config = dict(
    arch='convformer',
    model='image classifier',
    dataset='rendered made-up planets',
    train_examples=97500,
    image_size=48,
    crop_scale_min=1,
    horizontal_flip=False,
    targets=['kind'],
    num_classes=7,
    norm='layernorm',
    norm_position='pre',
    activation='gelu',
    mlp_ratio=4,
    parallel_block=False,
    inner_norm=False,
    patch_size=[2, 2],
    depths=[4, 4, 4, 4],
    widths=[80, 160, 320, 640],
    kernel_size=3,
    mixing='cutmix',
    loss='cross_entropy',
    init='torch_default',
    residual_init='none',
    optimizer='soap',
    beta2=0.95,
    lr=0.00088,
    beta1=0.9,
    shampoo_beta=0.95,
    eps=1e-08,
    precondition_frequency=20,
    max_precond_dim=1024,
    one_sided=False,
    adamw_lr_other_params=0.0023,
    grad_clip=1.0,
    ema_decay=0.995,
    steps=17800,
    batch_size=256,
    epochs=46.7,
    lr_schedule='cosine',
    final_lr_fraction=0.1,
    warmup_steps=3560,
    weight_decay=0.3,
    adamw_weight_decay_other_params=0.05,
)
Rows from block 9 of a small image classifier, named by matrix and row number. Rows with one number belong to one neuron. Each number is 500 + 50 x the weight over its row's rms, rounded and kept within 0 to 999. All counts start at 0. Numbers have three digits each.
After each neuron's rows are labels from the 100 images, of 14848, where the neuron reaches its highest value: "top examples" is what is common among them. Only what is clearly more common there than usual is listed. The data: rendered made-up planets.
# fc1: MLP up (model.blocks.9.mlp.fc1.weight, 1280x320), inputs 214-319
# fc2: MLP down (model.blocks.9.mlp.fc2.weight, 320x1280, transposed), outputs 214-319

fc1.539:440522415572502536483484644463484487489525415496410468511508567597553482424501399541475502510487546624382462520512543497548479482459534512440580545527462480442513554512478559415461510530396545574478522462482492511509526557431474496469439517497498492556530487491450575553461568432525447417408459611508491536605488522534
fc2.539:514493568477542504396614549495436453569496528535501568512528480518470494451562466566517511436546468567472495479459561547500553475574533416522551563609513555532508517511480461396599536516438475428517453530525494501468561521414490516472575518507538516429540517539549484548443477530581582568523531524487511549493438518483
top examples: lava world

fc1.482:533493505470497449550548538509530532504478496431474481462429529509397492499555484485466422517496477586676534498503553445503538499520499535553495406382527467494544551602477509532473484537556476465483410545497505569561517498517572455454504459409463490465556569496625535551406567437490423611445522550521488557536481543496
fc2.482:625469461536429455518575489462529447493527501419460536478513481555568418447529472500481553552514407564535544504469628546445545507445518502481536476572468501526534478459548470574426472469602526455507493538493456564490564558527525596495540557511411436471439496511539437477491513568544519605540461559534510613593465532608
top examples: desert world; rings

fc1.663:593512563449527485426499449580506572533451543458535564454523538501508496570497546427515469543504553527518436506491515393535386513535395485415507543518532513542570495486504480508467403535533487539466466558481521506430460531504501526490478445540425470448609569490476564584432540495577482557458474458416494471471531533464
fc2.663:530554442539522460525499503478416468502546559494519508587499528490527565470504436432519472493531461533517463508574555548520493507495519523570526461571603445355519438495485451548565487436590481480462537466515523566550420515508389609500555515494490568597476541589473440438464573546519496565485588445576595597552392535475
top examples: desert world

fc1.377:410467546579521555525535504592470620452466535443504537437445537510542432518495457454556503436510404598435497476436514472479493504509565510492519477527527604516556495456517496485541515463502412517452441475534509449529515438448540503536526497507416569542441555516575470434526500494501444522552480473430522554550511461478
fc2.377:517546499645529563530513554521422591418514519489506537529481496523555551595558488481440500508430512426546417477411541465482444441568552561504568506540417614456453455513532525522440486560485487545516484570470466553576573466515457470483436503539520447437540493525526450466478442422494508439560435472483439486474485432516
top examples: cratered rock

fc1.524:489552448511402502499474472564534501515559518481378515498456573599413481378443444517509509510484478563582463485544505490579544486574508484470518533457527612546489558531418479522436506550479468501475425495525407569555537501472518372607513532478433563529359448577531546477446434496602438570533431529390455559497505550489
fc2.524:530511491495518440541534529489499423540479473479435486484514585432600479520544512410488464449514461526462455553433609485563525418417532534449412463490542411528563565510532505545481512526499519419549552565550601525620452548457471595488585509552568425469479523474430518526492525535503604526538513386564452579482442446537
top examples: desert world; rings

fc1.320:504422459613570467589516463528474508528539548521543434497522551467519469488469615487472548460489501454491593538521534510476506427485449513500451432540607443479444468472574528551437471611455425505488542570448392575523369511574398469532546471510440619481461606435488449566494505457531468520497449463470487517522481528498
fc2.320:496487543426470569420419689441503451564468469457523480500460493544557511538547551455527571544512471483515418536505460382558513440493457470580469457470432490516523526490472521520464587505487477445485476576559562486514579517495521469483512473556558460568533471480446538493553410593517531511535545522474500408502518494518
top examples: banded gas giant; cloud-covered world

fc1.57:515578542511476488491574426491468554555489474460520481480567517453442606497565529549543416608487494535483475528496578504483486479546412509451535497455459577609511556552435394477482431544482453487456534448483501391465490478478548567503556615564511466505555470495507502551504411494544603507453465517484597573582528517477
fc2.57:429558483467414390513519483485578581472496470529482432498581407529503423489467529419492511566506477429458404526518498485496491512456530520494499388629576484462448405511557527504481471580427449551487504565475437492436476534520422505513564417461451599522477546446549528486502608488481512470517482421474477524421433525429
top examples: banded gas giant

fc1.85:573421515503532499518549488544497459445590468511507463523507558525419505568438483574520492487472557563513448422518420618487494528538464461540484496513536586502528483558473521490489563523504489457445453535521451507505484504409438498500624407411541507461514410576509422434476558456433580537541459358473408701461528551386
fc2.85:534506503536497447565492562569561558598487417550571556440526517474518512562507513415496452525442519441492475510452569501520463547481487519504526560456543505467522527499459542404525454464484458519582534485527561490577483456456541517524500500411516510494536461520446547474560373536486456503480445493578497486534527561578
top examples: desert world; cracked ice world

fc1.607:524492576510487436520486500554510584376568566472477487545481522485500451466584459387501478478476549489444436467435421392492543541549577458548419505453535591582527490442436498484494463511564513525512500554528440502546476573608474461529511470382441581466565540552493408445576520502477493535454450518549449465510478519469
fc2.607:421543514533341506493468499482436594525558438572560451402479609424414462553514519422471432476450521487522456488442632475493418417468509518542513483473515560492490429472558542550459457590382520511530413488517427473511510427502498460553503591525504445499511477578415518502567512581466548467443533439499512534480525522478
top examples: cratered rock

fc1.100:558400552463443559565564491548493503580518532494463552519615503435472495518474502503578545545578545505462400465458430602483537587431455451534495512625517376541581439489533481413492503553541549444479500478528496504553546476440473561488522442404562442507492439456484511540535537540468610536494472455493501485468522493492
fc2.100:523559529616490507546498470480506582414466475489506499512482501524516563536504506503523465492423517465500336558515537427485408409505521516460448479427507463484463548473451535526527595491516452557474459497438439469445503465423577503468504466474550528540532493504520518443525489440499498390527533456585469513528531487485
top examples: banded gas giant

fc1.754:501441613523509498466542544454496424525509539508443508582498566538592434470467443498522550576587558489420504498569547492555582558455554603559535431563500413539570475523563521438465447522440511537559473473489492565470517469451478473433483492450533455476437465504425442470474522514573536531577534497524509555446576555480
fc2.754:458548512605496433587511484477498553429500518515624531478548484436477462527465540468569525520473455508517496554553541521524488511525591545506462518610459484452448538497486453534416506475519495586491516537480568468434416504416597536466381450510526526486462530450585531436474484422493516427513491500612501477508476490473
top examples: lava world; ocean world

fc1.686:558519462519494464455486401568453486563471540482497564491479543467546543425484467495493440539442438471458486482438482435480432561490499538471510424415477516508433632495463636528548511527452567505450514541486491489527571511517498460602573533415593573444526624522414551494447507544560496522546512469491596596499379533427
fc2.686:553478529540498479513610446491415418565508452469433559486421445423547541497446532394500536548541469493491444524444505522528499494450509553459478342542610459456528491498537508420504524461554505562494623524492522481463487547414475595458582455602505503458461526550487517589472512574425532417528522467487476555518482367521
top examples: desert world; rings

fc1.600:559510513513550524512499494553432459542511526394555432520430457519445453542528430527537491524492518519513534525538430529497468491466541524539383525459387464434397441568485545569434497428495516358492539503524541473439590533548449490537469500520419509569481500418401591540538473531447481587520549526532529497564582440556
fc2.600:424422503534514533471455441576430517420556453554458502431450522547594504444533523546441563497475499554531571463475484601476470429541491526533473539404469544559408531410557468568494415432589506562599490423474452596493523555473564339525441463524488585538515522560417454440498487539482480484451454453420476476541568434559
top examples: lava world

fc1.624:473454473508487502549610525435443571434469473479487503560516485478512570536579545542481442522554479472518494476502416426532403460486499560484516460476504595472438480456466492532466481440448459448492466504471566473484571438535495463510510566561528472519484459443498417485499487535572565482458425514489566512433406416501
fc2.624:487531478492503492580457410564570513466479463492524476460515577461479434484514497495589517525548489501413519437470523583570493482497554514525503555539488516461514456450460460442407439477516526552474564544488455520568516452594515486418467503532534482463539513514533501516540605518452442382472398517537508505538506587556
top examples: rings; cloud-covered world

fc1.263:445507406550514438532498535526409436536502524534526559568518505544570435515498546517467479549522504519430426537484533569473513543510559481483484447437462490475552483449491472482529428463519506471455476475528583443506411438493515516533510466565457497484445532511414501565503530518551401433518461563512547564503508506490
fc2.263:382493565545489528552486625561470554520432615534571534506485466410470646558561487525548472491488528422516510537512552522630500477444415478629552496582566562490462512556465449527529561440499438491520403491494467479464421539522492479501519571396567555491504504478500486541519474465410521465471471496492548541517472503511
top examples: cratered rock

fc1.67:489479495488526549478614479494534455378462427456496483439431466504543554435466447426503473438556392453597479469449518515482446512487513428512573480467578554488606497429530552489476554571581468542496472530471477455542580496536475600596469452473406516509442491465546483472449473538370491521419481541551483425505398499490
fc2.67:512521478505467515510520463623442505507531524489593435577516453502416484497563481500559543394387510482458556496461511414486533388473478425443547476574418478560504519467513478547399470498531495526518468523433575491510503486500470538427452470469483416538427529486428477434633435417437492446520518488495490432468559515451
top examples: cratered rock; glowing rim

fc1.224:440468482476447510493536487490503485429506506631486527569504548552539505555458450486358552446443640510444507548578521441498460442435525509533588508512495579439452509521518460488461511582469528485561471506483403513601581459515522498475462495514609483490524421518517509521560574421556511519507562442507535575527489486462
fc2.224:677578467541479571464578431560438460608445483459509560467492442481479484473435491527598574476450523495440533513494581521514540529508622498485527466579492561541503469490475569413503603515484432503554460515488564507496532497488498491547469489462571447421505471538545495584482496488586487518498402520588477587444438442549
top examples: lava world; glowing rim

fc1.122:525525488407495459526485529496510428447490462464520447565520479425474546467546444502577485475494564509485470481506437513489444474463444530563482453507548552583459505542526475435525513561480505544579523542503548425504545391495458513419516533419492491488497492539489500459493494518502560528545487630475518513520466502425
fc2.122:489481443457502467550504536484544389464493459433435437537502487454477571463575515586401457431566545475488467474440474494415540479528477423580472459468511507466567486473497541503552486581477530417597547514499495516593486432557541454407578441499557536503529520455496569576425555423421496537541562673569521548467514520456
top examples: rings; cracked ice world

fc1.247:438454558486475464443427509438533445459463550510446524492509455486540595460562511582443461481443475537492540552570565442501508517584544515455477518492427497402471450480595475578594505463558488567525466483477593459531425470475436534493489535457514555550556522391498494487459411467569462432469471521408524553477499491508
fc2.247:436558444577383359511496580475541541502436568467504491542521454487488523483489518391430503445485514469576402523548512552527440482434526524527549466467464455439470476580443510507430521469516537524505473487435501509492476374502570496425455433539535571608572455487440494496498532437468497478430513441615546606552481590461
top examples: desert world

fc1.107:461523533563446442466581573494546449447403506496438480428556528476543484449400508494484496574569457567419538536461530585523512504415548491500542550503496515552430466518492522454555571520541573478442533563522435526519476536496503464559449554471491558476523437472528485505512436491501526465500555424488446475494516412518
fc2.107:477492506470528484446503566500435525567432526529502507559535575565554543374534594502449521470450506445504503557520547418453477563506501473496467448433640525464565451545472518546579427476590539472463532515482539542455546542448457611464583500437597521518515560510546529528532566566500529525540528559459439533495474516524
top examples: rings; desert world

fc1.659:483542417430492517461594543510590516489414512546446480481423518490423528587423459449494511502532418479546483460375578537509454508542497473530492426463466501507538574489523584405462485468518486507510469498544540532517498477467573515557431471458449521475529557456560555447565431473479539462458473554539525465447398450508
fc2.659:501526408431514463484506549545499438475486509522489488586529407522514550452605481549543515513487560437480517523483445507516601592484517484527563426489399447487435575490547560520484511490544490475553388451469565553531487436523438507573528512478581500578562470441500529563483565481461558557491500574534564448400636528476
top examples: cratered rock; rings

fc1.763:439499538550439488572572496533482512548576517542541482489518498465514466592559473557446472449526420458490586453506587437507512489475424399500483576529558455402590563505405536544492518464483581460543458483540459542462574525445556394523490543496568530512548534550514495526441490481568536395419385541449519505538495484534
fc2.763:438476456554469569452564514437496479516430421439488670442504467543524561430427508571468520445495439405430483467551552527474537587480579419516568412470420520565522507561520539460504550467499502456492456450507474557384450530478505500458424450462431530528519464446526518481521376491562413689524550466559518562490555483497
top examples: lava world

fc1.177:451519501517485489401575568509539505486508446462528595463523468560512519488478539484508523458521578507372526501508528574505553521496532454444583587405494529541461505486495503469584567532514567483487383494442463499509535499354472525529432486589496560504541522579482521562520472410570532483435450512483521511574502447541
fc2.177:587474500546439568361499542576501455593541520445540544544445517493498496427545531520521483553446461518469410523458586523460556531460504510503601419563482477459522501555528557440452575590498476485483602547590545458477531572497426532555467545565480492569566483607541471498476524450489570500527483529420428483549505538514
top examples: lava world; banded gas giant

fc1.414:437533537609492491539457471461510520542547454525599529488493510542566481511483576534468637541495448565479522545551558565475453633552552450525418410416481583497488487532498441523495434445488487587499506493398461511484440577589491530581519461576440492432514547488436554586468571483560514528571507489457515489548560473452
fc2.414:487447563449500578437462537526510471533413471480522495530500479458483481499576458513456501529626429454578510579410499473506463552490457501495434548541558515462608556552531499559464541546517432432539488437462512486435411493421507473579559542450565445456439454488569516497563506569502519465493508480490569490522469474486
top examples: cratered rock; glowing rim; rings